From a checkpoint of a small image embedding model: norm layernorm.
Rows from expert 2 of block 3, named by matrix and row number. Rows with one number belong to one neuron. Each number is 500 + 50 x the weight over its row's rms, rounded and kept within 0 to 999. All counts start at 0. Numbers have three digits each.
# gate: expert gate (model.blocks.3.mlp.gate, 8x384x384), inputs 256-383
# up: expert up (model.blocks.3.mlp.up, 8x384x384), inputs 256-383
# down: expert down (model.blocks.3.mlp.down, 8x384x384, transposed), outputs 256-383
gate.222:493452510554502492559469484457506441483488510501491504572537499461459601486546468469542450452425566545540429598520514591479463490505460575468529478582484478511522643487574579505535483519494595560495487604494458491545513436472503457476469505545596470465551427546572466513566524592537476500474435472564406501571516467588476549535420545488423415538551490523505412484566496423426433488464
gate.223:555515391608419520445475549535516513524475499501537527513525467528615520494489388504462437485558526468462569387384553388519456547459502495494565405509569570419443508518549488583459514605438564576442503534522489514555535518567521604456528528559451507515565578479551552589574449466458492552525505509507453481537559566515521531478495521475506504483564431447425516450545599531431440455470
gate.224:512521429427417524539467542534478432524478520469528517528583488357459547430540478534420499564501496524489591462499555504504443569501521529559483504510498452585484508449591567494462402456477496529490432569563503486462498522493529439524518459511560565546518545462618570435584544521543500443559449521507551403513594522463465536418521562465392556504434525527458464450502531492516556482531
gate.225:493441463590587503528528523559531422437482496520572455513475513520466584464506558481510470471475603454461445420502503544437528495489535516429523529556406531510458508410465611482488535531528586453548516464521482498573503576513482444516452507486468494536571554584441459529518453522526451426526492480480548561417525586514564513616584556541477457476531504525451506514444485529468523536519
gate.228:546472476475464481497562557526530452572531476472438497528365565527464404501475447442546460589447466504402401555541498540461476523541537516516485452576606493497475497476474434460525585497515484474556457517521514512366577511493455413478375556545491439511516542402548513518452391494479526498505552479339551509592397509476518563457481414501499503444438537523412546470552522548502484540495
gate.229:518445558522462523417530446473555569574573480449485470444477472450474487507516459501499531583297569516499461491482509499524558527512488532546436501515438455471618457502452479564496456478489440449443468491503580435431413444599542512569466560527515596509558516466449441511485473518537548488458531510473474492371474545491487537516557468421438483590581488541481482573469642563559474545465
gate.232:570460632470559495474447482450529607511577624598422496486416405444529475515401468591562496470483431571511498465482457513542516578559464466529508537470505513547406475566493516513472434460581593519528598493510496405501479480486541467549570550524406517465590429405594541515536487468574537486514505539503473471509539558496422578533449472497478543381504579582561490512571504564496512531473
gate.233:535572493508410495464521538500523496473515397503484464567573483464486582561506587489523438483522468524571509520476450476562501523539514397483473560550474419591452462479507642591529524495463530510428504534462573504526463588589539488467466378453494623576522425473534510406447512420600464489477490395367560553495543453417525537485363526514539415515501570549452445465485463430485438505498
gate.235:461494407454534452461522477484521468609427463497487546510501592477493544411484477480517492507494580527430473492519440538531459464540525450439498414516486617434529471499482547529509401508481536499477530515545498437512521555448535548584508641530460482517504438469400537482484516530488434529586433488439416441561519544523459452540585509473478555569556345466538510532606594428431416496554
gate.236:544386473470541579509467522551555467486592473486485577484532540462489549558490504564499545497620481506465498508532573525519521460497528436449446498525595458441603465519450495527492414605604504468429547472442442558383532499487500554495461491487458605382398490390566510519536566503557445470532590449413549557532532503463443503501506563504409438481413506487577547514470512530503412534495
gate.237:448524464448495529536484550475489582510547568567563512487458485501494395423560574499587512521480579487552432491559444574539473486517496549495537551605461511490546506529512550538482506476466489412560507481497446558539496517546458464467464578509477528466593386465625491545531539509526527430555504452486575427507509488575433498474571463450486493471633483468482459491510459498462455483483
gate.239:515453477495503446583494455525492626431532582406520398524483477557485552470549391517549539469527436532467460535521453519509505459552449578447597430524567530550486516554521566478469514413449436491461446462568471470577564440553487444505507509475432532517494446432535467527531492473474571582402507530526439577544471513403561506516466454620415517481562552455481537463555565513466525540613
gate.240:503470462533537484487603464464462507547555499493579542489548478561474527381466554428478452571532516500557524568422477433541541540582484486584451520510503484483484554428471557435568475532590490579502416509473592440543476607473463528535544560469493404476480483562465507430432451501393483447510496566487393493491518476477486585484599510377552504583455474481459525484531499428570577486486
gate.241:496531427522541531430457469482566422471550480429471573493473623506516623478462437537476535564524484475595573471455403485561543438498481456480523436422534439545569518413460510562527387501513522491413468523504540474517512493489534471534484488557479534512504478579436527481530543487518560540401556493411540462531567464491513515496431507536426574458530502444501530597507427477476476463535
gate.242:509491509468490565475515549446543493452470429565522505493437529507587501649491542545494470476532507512485507546520438402480560549606469499465471517397621388448531525480374543529424678560580531567484493579514484548461449456591495543463487525507420491529420431494467461455429419548481409444473547532467532556590409565500453541526511486498518412477563590545392515458525447540498525522382
gate.243:574609470484469459577450494407447541508524474424506477530580486529533511520571478534415514504530508540525547553511483483531536434533560472433522493519484441529467549488484528494483495545405470562482507446552533470474469586376405471538516458454474472557453519456525468465517481502452476495579471486499562463466562467390500582510569495431459449522535515608580462534541488522489498465481
gate.244:510558567413498500411472513489439531608438558503534430521543389516490461515529485521433479509593535489600581426512497523457412483593553420494513538423461475541590506508464457447424402556627546563489524486524479534522553569515466560581468509532466525501427498456554489574487488589595538541501579483551527509431498522524463470537508573485470508511519427578522593438516449500461423468511
gate.245:525571489414498468540569484560564535497480518475460418606510533522482474550452489455488441579516509532540551546525453418466545525527435389409558539344478504562531575474564552479483467538488489527510540504457522484492496506508570533557486522570612565468537482476469526440493521495547401457471496399512492399516502534539511576485477491482510545591506445495562545515573494433494451466446
gate.246:429514532517450553415614453535463500475500477567513441387494542488410518504448482489551534524510457505438427510534473444506496379570459396484479584608567447503472463456520534597476436477518499508424473526388511500420502509558379492541532501610465454562497546592564542521554426449402514463489519554534511454481597462446539544592522504620497537453534528543452349518552522644492427525484
gate.247:499484508505472520403532469541571604505506445516529452585558518461445497591547418513454503520504473492536456605449475547499533437518516447469536438477461502491553532594547508489559554481456518480480543479480536445523447501483487495501410465405440577456441541440527575553468579512467520452460515500470429503439546500544421551468582511426477496510435474555431568392516525557550553416371
gate.248:511505509493482549423444480522500532500530540525503488549336560572401516470476561384511435511573443533468551547508426387462351567493491607616555474388555581469492461464565583474459526559518521495490470545365530462525544442495487419537545498497638505477568516427511487431533421534524471475509432490571536518467485496539558514492524467482477497494542463455518511443480476503524521492518
gate.249:548560670521507491537439449461528540461492477508546507338446455570454544476441491533556502514460545504437496549476593483504394553531489545585522430522433479423527543506471520492541547476517508496489466521392552451538440525551465442467513446433513410487465457593416478470530481459559497467462462506588495558592529459440488521422527448590460579606420599529616565531590485563493474526545
gate.250:513527406585578517477517561586533516599521507483530477479433434564411498467610437532460526484472498464480511506501524545420501404413542501539489450533492528552458552454543461352564566497597546519488447523487425476403589468437555502515484339408422579479463581544432496564495548441480451437430416519442416534555478406550471477551541476501547545591440477529505482435524540475413501514499
gate.251:507528424525506520549495415513528531481475508551515492496489511498406506574515469538531457533519461562464392498486495516531518520391495471452504472498563445440591543475489396502485522548558507417548379508546415632618396570490516462509520420434511506575491580446582531425480464449444564434640441461479478508489496463515501419584513495480544510538481531466413498510492575507431444535556
gate.252:477504540552474488474540549490504475458528502423432525497510503458468519480557574463343511562351482415537558438481491418499533502414415571473540567511537499420522519504417547565564519472571529493480528496512525389539479537534522538397417503470411488557452478465549474482554496607497446450466485446508510590512540412440494447441436488464499514522487463513397523531450572438574534511431
gate.253:540553574507504512430407528539460481452506471430558573464449501539454472504490508454495508507392451518449581473534514376426446552348426505409469458414538342530503469518554595536451618509467552389520548511484560529542477516493488389471496542549503401579493528581566523579558434495548557455597518509473540449425413393436507515479475476461521450519525569490453529410524508468558490549433
gate.255:568480557520591458556443446486624517456555665442464502527485505487453443521512492440560464578382523594461537421489525533460471447526542507457497460408415538498523498564607469470472472502507475549445467544503505471471553470565516541504443459505467534530441498454479487538506579496576536454478507548512495568494544503546477427447559489440510490448539455459415440518487476433465500455433
gate.256:471498519549497493518514548495541462495443533521558513598433603415589551567520408513565518536618466432491470544504470507510433434503527499495426512565538505457557375416450449546501477624420477501467438544504523534545519581482503590461610506479481571444510465416555580524540532478450505498522474522476613517541471428428462486477591500493425585481547551549560466486485535536498431527498
gate.257:459443440519502440538534573478516364497474486515510595517437515496464496412500585471507365489460424506556552529552527512395458508479546507468422494509509485474533504641527528527529462570573466470564475418496536557581532476476487553571579532503520451508519523589452556419454463480444523528535603612551481407550446427525434530521516544507396491486451487559488404448531535515573523528468
gate.258:460590446577483550448554484488531443435488424502475534575471503448524550531518497596482516462513531501547448546518507520498522572430432432423356485446500456440673420496588588526523483502527500439404629419450521473472538445437511527547494454600511427485622521477615503506448526387407533404473471400507530489513434529530553548509542435499554449556506601531506429562461541552469576505503
gate.260:483563523525503450460468465437502516439503481571503571527487513379460471501499552433539463428600460491465419471470541531516535494504518435509454546588474450524542519479426421386503518511485459474518521450498491432466470540489515569514397558493500461506487513444518525628522485443488462457466558585497467509505448475452479420542540553548424480579514505508569603486509494618394514433436
gate.261:531488542534466483439378408515522541481483517477564483505435402413465500538516572570471506473456431462514390499558530454457626458462564546505595522445507441497470549550615495550486585505557512547456400483478458471564489522471429465603496504487547424477469513501499546491462430483540520527518427558531582548436396526497608498578573553535613533497571548486553471485514460521459498485481
gate.262:546538443631514488574564468472489375445550531475487486595450571532518621465535436454517478533515399508501451511391468532445440508503492437565456489552512556464444544601515539500494507452507456567432467506492460476470511459607522552451513517517439508527566459542549493570466503527584544505469444490544468530578403502549604487562507462480451482438486547435564555489544524512481461393424
gate.263:494530502508492601564480533417452426591499444581478454508515529457497438453428495512582498518452591434552519603507505538479595496554509461555509573534493484584544441499517501476504543533465478491526511512540656499484509533486571472444524526522545447540432390438357474480527455429453535564490537525524531467498609503487414586427546441526491531484482546486483504516517495536457464505472
gate.264:501516466532465484494476503490476467559518544558484533433456528564552547438440504468508495521490414470478573574497476439491481482426523540433586466449437559515435523478504486404573489529468473517497423548447483483447493521451532490474556532534446565537446483455516487499440537556527497480463452459527554456477601546513461500478522435521557533484542492569416476504469558507477457442579
up.222:461501529517422477531494472418559470468466583474471536370417447418509492579503447503594502491476501513513473534489532571484409449572576548528421539520453490429530503371467519579492429496467526519464451580453517530532493455503557530461416617499560503536449476555585472434499495476465499539567475484597508536584472449437492519458400440455459519476480548493532534418481547524423531546418
up.223:476544482488403521487489596561531458456465557488474385619477487513559530521520486515477509493547415520469530568482439381547427510473467548481507466499514541539466551509557432508595536545513566537474532465622511533559495499563434542498497478552486470583569569525550544557519540474399503500523520435517495567456448514462478458578434497525496525515461543418441546429506528478513501509552
up.224:497428658572589488525472426504559522482507541534492470525475585564483485449468512497590433437516457437552370527553487550548581462522493502523483505433479514406493428500424495551540559487515577491533566436477465480516521453539453543454443603595471480463491471533441549484512490506424478498418527389486476486573542438528475396540497383553485474503525457501434525487528529539476518467543
up.225:528507472495498395449521536493428542500508490546506459485561497487439501494401543458555504420558512556467426446544520514507465481536574429412441432556483454557573483465521478466469467461432447450422515412470513488426549505501421499437506484540625499464550519497541472557465553546435537461449494479361442515556389541446438487546524493527563550522525552581438479458456495510500613486497
up.228:459541523500478602464464512523523436546501448475510553516451552548495441473531539552512501530356491462422493532546515565504530562511581578543462505637535580517578505537437529497627538562433513512486495495539525519516515531638436440543520575541452511503517377467458541524555546533432464477480502523477529427425498499427548512522513487486547502623487502508491535510500487548460605487464
up.229:493607438435518526635505551532439394407424510572434544562479511531490490533448506503464458483578443502508550497508503517488399480553500527455572469481524510523434508498527512472473480555477546570545565472498395597485552517418417491513511460472517449482432536584554570463520520373480445513571448525595533485589537483561549460488503475525553507411475508482559504438474365455386527482498
up.232:470595402547468508428515522465482448545468477441492481496525536444463622447544484461566418489397523442532526568478519500407496438563471472479467496403498546466560469469463511529490549540424482522438489560535483592568523572536468393470530617450545428471496525563403455554452593470555446496497577512513490513519493524460544456577491568507458482612512462450462552444485398381391466528453
up.233:474452517444538457508448443514527541543491606501512512426449526535510385448516435496469572516521554494411508495535543506440483470487482589531534446451540578436571550487498375425468481493517487475565487460557415475446578409448438539514539615475475455408508579484504473572527462589388549481528496612645471443536473557552476467531605529495493586499500429460540549508519544544508545466487
up.235:484524553594433461566559511529444519425514480517484410448517447478491485602540578487469541434483440453529511569549507461501517551527523536519547607534499428459418533515525487435494608417508550452499482528471532555520445524499514503477528341495557528422520538533618472429488512476514542507463492537557466551435555431503488590477445531511502487501511666539455415461375427543577533460500
up.236:578446451544438569515589455488537509452475481496525521467482422537554463513553467565434558506520469442508501596552551513493517482586484404479598480564512540458543510598559426525517451491503472500512509459472534502587493639500447535590487500519409527437476558522457552488459559521540475552562487483464530493563411516374555552532426534498489455508539497442601544497439401488438425493490
up.237:404396471520461495504460512515483506519576413428480458478523533485535435381608487508589492577416567484464404573529473506512522460578450522450600532596495595533580613580475545518493572567495494523511568479469438468486530547542572491515466472606513498474609450554548531530359501531492471498553575508447439479455407516601522450488455479483461509498534509485563546511442426563527521436502
up.239:523506515452469529464471538496516508496493381525406537481479507484466479503434596535453459443542520506492555485457625474529529494549570468586510542468462472502571493469446451505498529475554473523466485548432538498537471509431557522523592520456517412508482537557498549477545452522568520534597477412471590504491531416552405395550489499463520486446442450490443462534474452568512424482480
up.240:450579491593503457576477472498543424527498548548498446477454458483516430528472422581512522505494532450416546443639452396485523473433532569496548515524443554466440562490522483515506517476489539547500479517502408447490447502525531505499552577520590531501522454459491531562458502433441542492483469513454538456562492528567492574522465485512501493523508553435600585522496466533466484468575
up.241:470480595546433495522470526546459453530502506523527461422458377500470482512620617499481545491519585539471548475537552409517505491493498482499505575534481557484513467598585447461486595553597431536582562572462537533579471563534451442558528524452419500521461510424560449471470482475416373480521500426482476518457535524513420513475486452471410497498453504567516557485407581449611463450542
up.242:537497445465531572500481502454524515436472432606525490501444514513616442523540512533488479512505555491506460563499458466515544489556519445495490500425614399462510528498362549503416581539569503544507482568485479515451465446579473528416436582513389522522390476488609446500494490508444435449491513458502523491677444539509417469596503534532586452453476490503344489462470441591525544501460
up.243:546495495523457580422573474431564468511412618474531474552514469540468418539565530535484512479614423466476462538500505545427527540421513471492604525378467495452446494478511504513487508482505502420488443442492539432508546580488474508464452509437487478442602531454441528438449505481514547528428499435543519493587488457502488401500487538604500469538401587544540405483467515506520493451586
up.244:570529476451535492450463457530480549491497482440522552491592542485514424504521450415533417541563475511540518504510512458499443585600492432476635563407455522576601488502507512430493400537632507523548597496488575534526515555557468465497496473490524534500480469514514519569456550493535508562486516502557478552385483443600467497437524462500530556467566476574525557467495466520401473383536
up.245:518409528574471542525349508477427450482517484510524566419516470515502557527535524499524534477479501501457442490469575578521454529478564560541415488633494459445510458506422433516549494463425470525480466528517451504541568516475428476492553467449391459504519489499528509564467513520509628557572471610500526626464510477488498481505513520552520418440479527495474424502445509509504532563502
up.246:542476437593430503562489538549477455493427535468465546496543546572543496415464503576508502493548534544555567464452464543430520492544467552541485490502431644502473518545534473511487552577362460511488454521528558571505538475433551515462573517501470485519385507526523499467457444553507512474503584574538568428446461460467424467371397491639469480472553517511484480572485540530480510616576
up.247:489521530519553561478488468542466479417528579517470506441395595538484515460528524505487522455432384468515489445500485467579575468426523469504478535550547514522413405460464541497443611516535467514551407434627526550514534432534595535438440495495446456447479448502437481428553449563443423462443512538577430461578483434484553516450547534565571510524505493594563522463467531426487564541520
up.248:477396556572512596385464514509533567493457517497532539540398569484431509497489521459475495530557510480503522546521534450490395514435463583549524506468540451501481475481565540587477496543443519492538482522505524465521493604395542450493585472474602478474536479441459493502549428513528456508521458442610533546526540503500612456498520455440431443554518448519515540405434523509469483470520
up.249:405449451501459563449478502512576559452493595477533502466550518489474476498521535501596516547530503518497421583438534495501424499536518533476469568550505446456531573565578550479451493549525609402487538512547555488554446522398496482533560482499540437514501472452443441547440476480477636620458539444504505460588424444501553454408524558460448409560501501464460443480549525467496563447528
up.250:564514489503526477545515497466526579472492459467508390541426533547623486539476507515566512556567437484496464545572604536485469474510539504492515576365549535516482517426546468473427554532535509478539419519511419512500582527546522532465481557477457473436591601492449528454502490462391550575622487572689478603454469427483524471488407527642416579449527348471428526460533392477473456525562
up.251:421423462466481456464448458512520419563501427488548569498564473607550529526493503443506526473475532458457528513501515553463515437525496469624522506562375469426506501513587544482476541469516517532557494553444478494499460494488505540355554552488518557447475477542501605503606448413494501405520471484555559490483413579525404477414532535574438502515492468540512515506490508511491470511490
up.252:542551464521541486467430480425444465509467391416475568495541502553499564533526519553518519547606525494538447549490580506515610474427469521570533461488458437579484610488480554514505416524493599504352521453495515528578504542495474501505479450510476445388466532550528465508619446518416611580502547540517523466496459477511594532530498520534578558537425564495382498470487534541531431498498
up.253:483542554464624530503461551538468504449456538441500459470527522459481453502583490511494529503512532472462561506412468551507510550490493494496556539416602546505402462549605552439482565497516529428541470551469547491416528521437498502530545576554514486499541580478490535521501558448532496446513503578524428538509374433442502339535350389489449517531536556593550429543458469543499574547467
up.255:493518477534559485551560445516633494482509601499475505485512533476451487556523445461529468516424511622465477438439508549468513502518504522461508478425450519467507487484573402470505489492470517525467518571476493429469509520502439595446397522525514532491485538466482517515489621481585489442475540587475472502482512526459424430388478467455474501510512455445377400496503487369502544516501
up.256:418469490457433523532488400491453498520474541538544495535314462415542577482508415486480523516499543479486537537509542519496584417544480531541487549496440397512505516436615387473475379489487581538492530543574447562514554480489559577494477474526530532506529559448445471540450517532507507525504434531446544458400502499376505530492558401522469507489488507376525576534479468537532516512458
up.257:574458555445395484484547430540503620529508535457439409426557468496486478591556412582436613507508591496499495490523477524553612472545489532569474490539505573522476497451512510427489531445464459529460502503507466465431496547510575454445473476558501499471568464500559525539553571507423491502456433444513500470464568546468543505469432497523499520550522518479495592458487506454483487492511
up.258:501521491467426454570461388489509414543568504527439543544493558435581487487432588590526516541474529408454462525546523542571470503534448531516544552476554543406473414594533568475436467443491409468482507517459560514518474542508534599585491479470387511488485497550555496449494492475493498414587549489497435488489445505510469606558497491536552465447458506492486519523514461487406429550382
up.260:479511525517536432518507542434559492433499588519523502448608510473572526470548570443567553510552409412447465394526427478511462422477472406454461524538509453555494548524501489428469578510505437458516486458499456433442427573500501536506509533521380483487500486396510482532520527503565478492483527568440485518488499465571535540535439455549520508543459395475465497427480512599531485498485
up.261:453483461595481548531408476480426484543444462530536434472460531494513392536578632564448534466465542514462461522587471453537585454459517445552514487538403442444490469521534503540430532484550479544563435493480448489508546494537432437544476512484471462471526512472468510450419454541520478551447416531484484474410408451450640509492550495512557563537553562463587414478544461481479442504504
up.262:419573411505567600490478474541556399570500532547389566484531559549424468441459525514520520507552553580520393561462441590473378440509511466471412564479468527438494538495559565494571425505531489501489512524452538453447503599556462466497497572460567475524395497608545535555489437526467575482504381494510487443520474459535537491501475565453517531485494543498543478427479466558529551470537
up.263:497481511504491445456506507530490543401458574436537568524509564574483528497590515519522499591538430564578498411374450528452388530472490485466476439481535528435522550545528555496438450487558488529525496494451396442443451471477524545549467438536451523479474586494599494538505519558646433473494488482478481520478444478560546481526582588410513545529545453490523453530405510425548540528512
up.264:463504475516474485470490482523463512509531611530493522411420547533568583477465545455507526532455426449463555543513485447491517504448478561411526489481451589512435485457569494426582528509463466544499449526480428485446525441431524513505461507505444492544465502402559502490448542542536531476502421508514546462513563581558452521481493476494536546507543437564407478497477530475476450465571
down.222:539482448474501461540524563579486511578482502423537467586469436522489527427427558503434473543579459526493529473458411542521531500531490543481526523471489492486518553469442564549496496480426395512570468427505529442522563365514526512529481502421486447465509521502557442499466540497495454540510615495477568536567512543541385524522518439489542443568488472471461489522467531537545513493395
down.223:546438521487535480418452504423549504511543454536594517482441466562518472484456470489486501541549485605583489523540499524547600468470449569440390452503490464442555484470537461564509559495595519551424476476540545514484577439499483498484536497533538495550496528556487480453487496479509561483477605468587389490503580512452631562422502388553513431504700446502513487543509480489531522599516
down.224:491462424470392559515451471511521547361497501489381497408568558552528394518480462539413461533521512491546502524492565478447538494484502520508482475551570540531497452486534443482598415535448476462466500478564441550547488426451495521468516497583500598463537608505532553457555447517471541571532507614568500487608422526569490459596540532505451491504556411476478387435457460550453498527539
down.225:515584590453544542551520519600492448503440462526548480551515528586497443559487436525540473491520504439537644508524570523534466415518579480459526440472456563510546399476542480496488480597517478381441457367525534604495459502447602422513435435518473601521476546529571478570533464446509438512508458543499565444520532446446504517523495568455485442472543434410547498410572565446484521538426
down.228:574555460479550447501546483467549496484541497542486534502464418517508474411483443433547572531469402503507505476495599443456498500496468462512565472443468508486483528535566426502483587578533489454500405628487569464500476454505491485532553487533444442481523531565443514496442410463440478610437498514507486474462510517426562413489503497425510525525374523471431558533493493493494410475572
down.229:484535451516414455524535395526497524434520572484492485425522478545554582446450506490462488461537470454462574519521477521531498497517521494495465453466567456373453474474323357540467482570519361503508469563567493520476403431475565480487475529497467495497503539517507412488540541560419559432524486476443467406453572519502463519452548511587590410485481519543533529576438575464456477621468
down.232:520531537489475472530529504491482534434478367546505481582508507494442489420425472489548540456500508486515501458487481483479552511463439474455532488510496470525492471555499524510536560545504641478542542533390466543526453525481464479539475571546469385505563571504604399527498553556548466541478402490521457589512446468465479456560505487465558512461546585514518508546468435583631443473485
down.233:419531526474461527571567477474568461555478454524507530473544490432508525446466590562509543517494536517461518472533495517498459476473517555599524496488493531512439447483344523548525455397542483505459528477532535493449487466519562509636494541470438516520460450528461560418542457416498484553559492500531414478514426501488479445565518555482502507524547503421435433526454479598471467535497
down.235:545510483474526548515526566498393553492541597429568531491514521438583516494437503529459504499430506480508567473463475526540401493528439516511487519529535479585498543474492574496540425477545454453453488475432493477435519478569516430512496448483493528536590567458530412491427450556516508523569544464429546572537541413444473627483581443497549422515560489557603489525482585569502424519567
down.236:587469526520439568545542568484506464513529428556478463473511489487519469448543559484426504567503517616522529503533537429392448640517423420540474396598539510490470501470508582460489467401545501491496420508506451559441411511520424379535494506564552563561580486513533521417436430504464508456503550597504498564500478561628515568447536438494473437541418468590445439411439457511497510434486
down.237:465502532526528469452524499483486498481431496510533445429530460462521551529521551556480523475467442502521505510560410481637496467504517511615493456494506564473515423539520386576470510427486504434459446510462576457578585542626400510526579548460543534545494420452473518440514539450474442516471519522507567530526432484481518545507531484557548523473389437483393431587558506452391444417473
down.239:496570483462517533514488460524610463526521515516469573535522490427469514539445510448500526445484553442411512441476505442380498513371516555522525569446549458506456517503608392462497512610486611401563558538631474404526473498385505432590437524447595625510464515492511528496429454491526496533474570530584453479526485461430488429523467556428450412475473532467532446503449528596506411478540
down.240:529466455618486476446567486401580537499536638588617501444543502501533476504512453553536466531583414446485502504535453536500580456488529482528499486538561427500503457535395569504494558503579542505543453525498448469494462508537452594539471566471491540500575491449427469535468467585468492524580502469503535491572468553466395523476627583503499505467444515493468492523559601505585474507409
down.241:434554518432532441468520458546512550501499487544552487535544501515523594443484426521495613369522456552456495541496501656485536490579506478590429490464462424477467432476434523495530545459449458548527475457531469527496388454465553512530521431548605505419445512516485632499517490377478493519400494535541518385511488521487571458523439547476448625568487434549508516512512516510541415506643
down.242:478499539508564578493464465506516479456584500480503499459529465513485523476478458480494488535467562548514469494546541379508603468418493499520527545614416491467430550467433555432452521462515461628465459576508517547517543483440515451502550543476544392430544456493466515487516472529502538481555561519586521503482482447421531434521396493572454547518516418525532576413397590502578532553494
down.243:536500593551447589520510498558531450535403466585420518414498545535516433465569488528516492580559508498569526525360543511517480527481516379540479522453467417570565607473440513508452472495539532594396459446408493555529472446522483609569395500487418481518513481543553472460495536512448472466591505469490479512612537426523454568477536613455534511498440571488498457414515479491453554477489
down.244:506583523530640455513492459499459546431508453515401544477536535551483445461530415517555525546497492516568522463467536435538575479545518482441544517532533562486538497545558483431497563432509489525562565552482557433504431554524402452447577530450456442476422552552626441352501459472537502518552433473438548527404448490469508458470543542574469471567533551554522543515538522509498567491574
down.245:550563346501454455500574478518516525570467486502512461445539568524602518524450501515449465489494500512484488482503482542535496455433514563541559463417479463590512529471463571532469541538488487446496554465487436408505497388499448477543389445564507588527469557491424491489444416443516367436514568477526511441458612471545464475501563469504571468519473527378539467452457448502485631526540
down.246:515537423530546483481517512465616515526457494544412494550586510534464535494457439565550438521489516476490422471452460499475562630491491514548445465571515548360447565482483578549457480500515549511542448516532470502471514471394410484507431541479453562489492539552589449450469433389497558554513442467517451498539538512484529512499440514520452543426516469468518560468500491475465648438518
down.247:490493457454587442580508548476385457482479476548562444445411449539525474448533539451595565509475506463548457552510431537414526549531506541569519513472486512460555440452505435495488544455501499523513596488581538523444460552571536534475515567501485525506417538457567469530534603433393496569492440490555518405483573513455529519464505533427493526491511576511478602531484504492569521424545
down.248:449618429494462523573476547564508492441408408469487461531521546487491542561444532519458476508512563537548571476566449568577460483407522472492667398527490464520526512434536521610491574491469536481574470533467490426519427543480478574490556515496484425522467471488457496472435457508488531520501474465581504485519432469510455531567508565526630500521512546480418509622499528532370533486533
down.249:526454505405488538489529515483496495517510522474455499494508429486566446434488468473528489558469407448492498511546445520432444375568602490451532438484669423522507419452531458494532507417466587502464456530538550526401480537504486511509437501468481517500439398545472468467518431543478499530457444577472511505426446494381574486477546532457484459526588540536592426476526518468467472472473
down.250:476507493497504428453544494516479547435481512431515453474551555501511410572538499453472550534506469510491421550595444459487483449390510588510456513533585591466537493523532444403519518606491341463527504552551520491525513496451539531586461547447450488439553423456530470507520510439482585560577572490494510554504426489476481570460524503478473524550556450512562550427439495508439575554545
down.251:483519517424585533572525570559463559436590423525532470521477509591529506419488520459525496515550448559447473512567466512528544412587455536524436519467516500466592379571451434501414518450423434511484467487572531473544465520519496440464505529535501545525478552487492426525497554457504502522538414473641473528445506458518561497483493526490588499569494550538537544531524498581433501466482
down.252:508517543591410525536519554499530548539473498575502492546550496483496446481471414457527409479474600446513589565415434527560442495405559450565451455410470533500556567478441432456534568567451430515554368543567579556461463373510613421456550508549515554572401462504528513505475400459465435511440493458502502475510439509501501457486504564467603500451543562506461463460522541435490476524545
down.253:635612555557539491506466479517426539470438517489520471495537474536529520479547524575380467489590409446550559475459534476528466485645498528509494478453480451570457417533493511534485502546490464476545542499480406543549485633451518506477442502451476513559526511600570510452521496423518490465467483451510482416431555396526556614488577516530509481526447412564538507463660426473398504532621
down.255:434475504555510487513439465637590560438467527427509418433473495484522503487471404625522464534576452483564515454506521462432456472507510550542630560455535513487442501444452446505525485466526473469525466420470520491519499562502429485523482481520538447560455612569482487554487454529436509479537452535477427442482457393452490607456513457556497435522551433388511527473590493586448522453412
down.256:497514530499505496539508500428546541519442399500536586460516497609512437485474469520537522545450526527588533463498556468557498511447483473428454466517481613568423569458474505516557528466529488477406530444554610493550494434509449452557381478533478572505481412514506498507450491520520552481570489541445409495502517532512549470469524452555526483513516445381422589540461556553483457480529
down.257:513458530478538553444433485500541582528486562486509468521478503468539504474514523486559414515526522456557485624473552450518478480550447604582487507536501530456463541556427512457551465529482519524486463533574503505438465462445545524528512479554468422465456546563579551545379464407486465526547474482481532475531527480516547442521573458443537480557461455457494498484550492518491508437557
down.258:465533493480436481579459493494532569477615507503595525497464508479611466486568522611505525476493553544482502457512504538536485529370622541534454513384554461449410584514481530480489541616457543513430514439540592398415484486631460413445564524522508415480552439571520464471443477430507496447529457502503486537468482560454450555493384465463539566402510496470515512558482588517476457532429
down.260:416426445456494536483545583488501563446596504549445418492505489468465473487469498501419466528480588491441481595512526568576619462533449508459585489502538525542521505488558439455487463486512459413528458543419459571452448444502426509462471531601533416509471563597486484515442578473611565581456548371539465449449539557521549443517437551418493471467398544402409495370535524429464507491470
down.261:521431495463507462424527467519448509498479410525490412504502535511546474410574521407526544507511464495478496539482590485457493480489438554392551483466462545496478472552559591429465483550495517578560465504402545527525420438450551476454501393533401561472599566532542505477529505515504462476522432417623583463494468494498455526438530524484478556511562460424470543450466563484557588486569
down.262:434432447529544467377515467502419511514572507512481526575407543411528554495507445509560503501539559591491485507435568428560502455444453470497470502522521525498546468479513613502448518495517444495446502422565585517544503524473467497475566555492467439548546433430487463400538509447429424500615437421512444581449519501475524401474484482510458568541476481495525535572526499581567459430484
down.263:484584503682446450433475429517482568527534467516506461477463375517473458541442495481427600429494576483515435368525472499558453501438454447518546537482461473554428556499511380460465496466481556485424438551434456512475444591468430493526527543434474466596498490475505504487521494590460552437542487440483538581491501542478453464505500528548466464490483516482534469585472421608483486521488
down.264:484546511530543599489470510534469554484530487615550505443480523509441541409536486542398433517562506526494502543558488382472538420564530527452536467452501588499504432560460446481517427433488535426492454422459508521539494574473494514559520434519548489487537576530568499477497625499440536456458524477478458461419564488501490488458510426561539526561376534546516435553502520492395533507495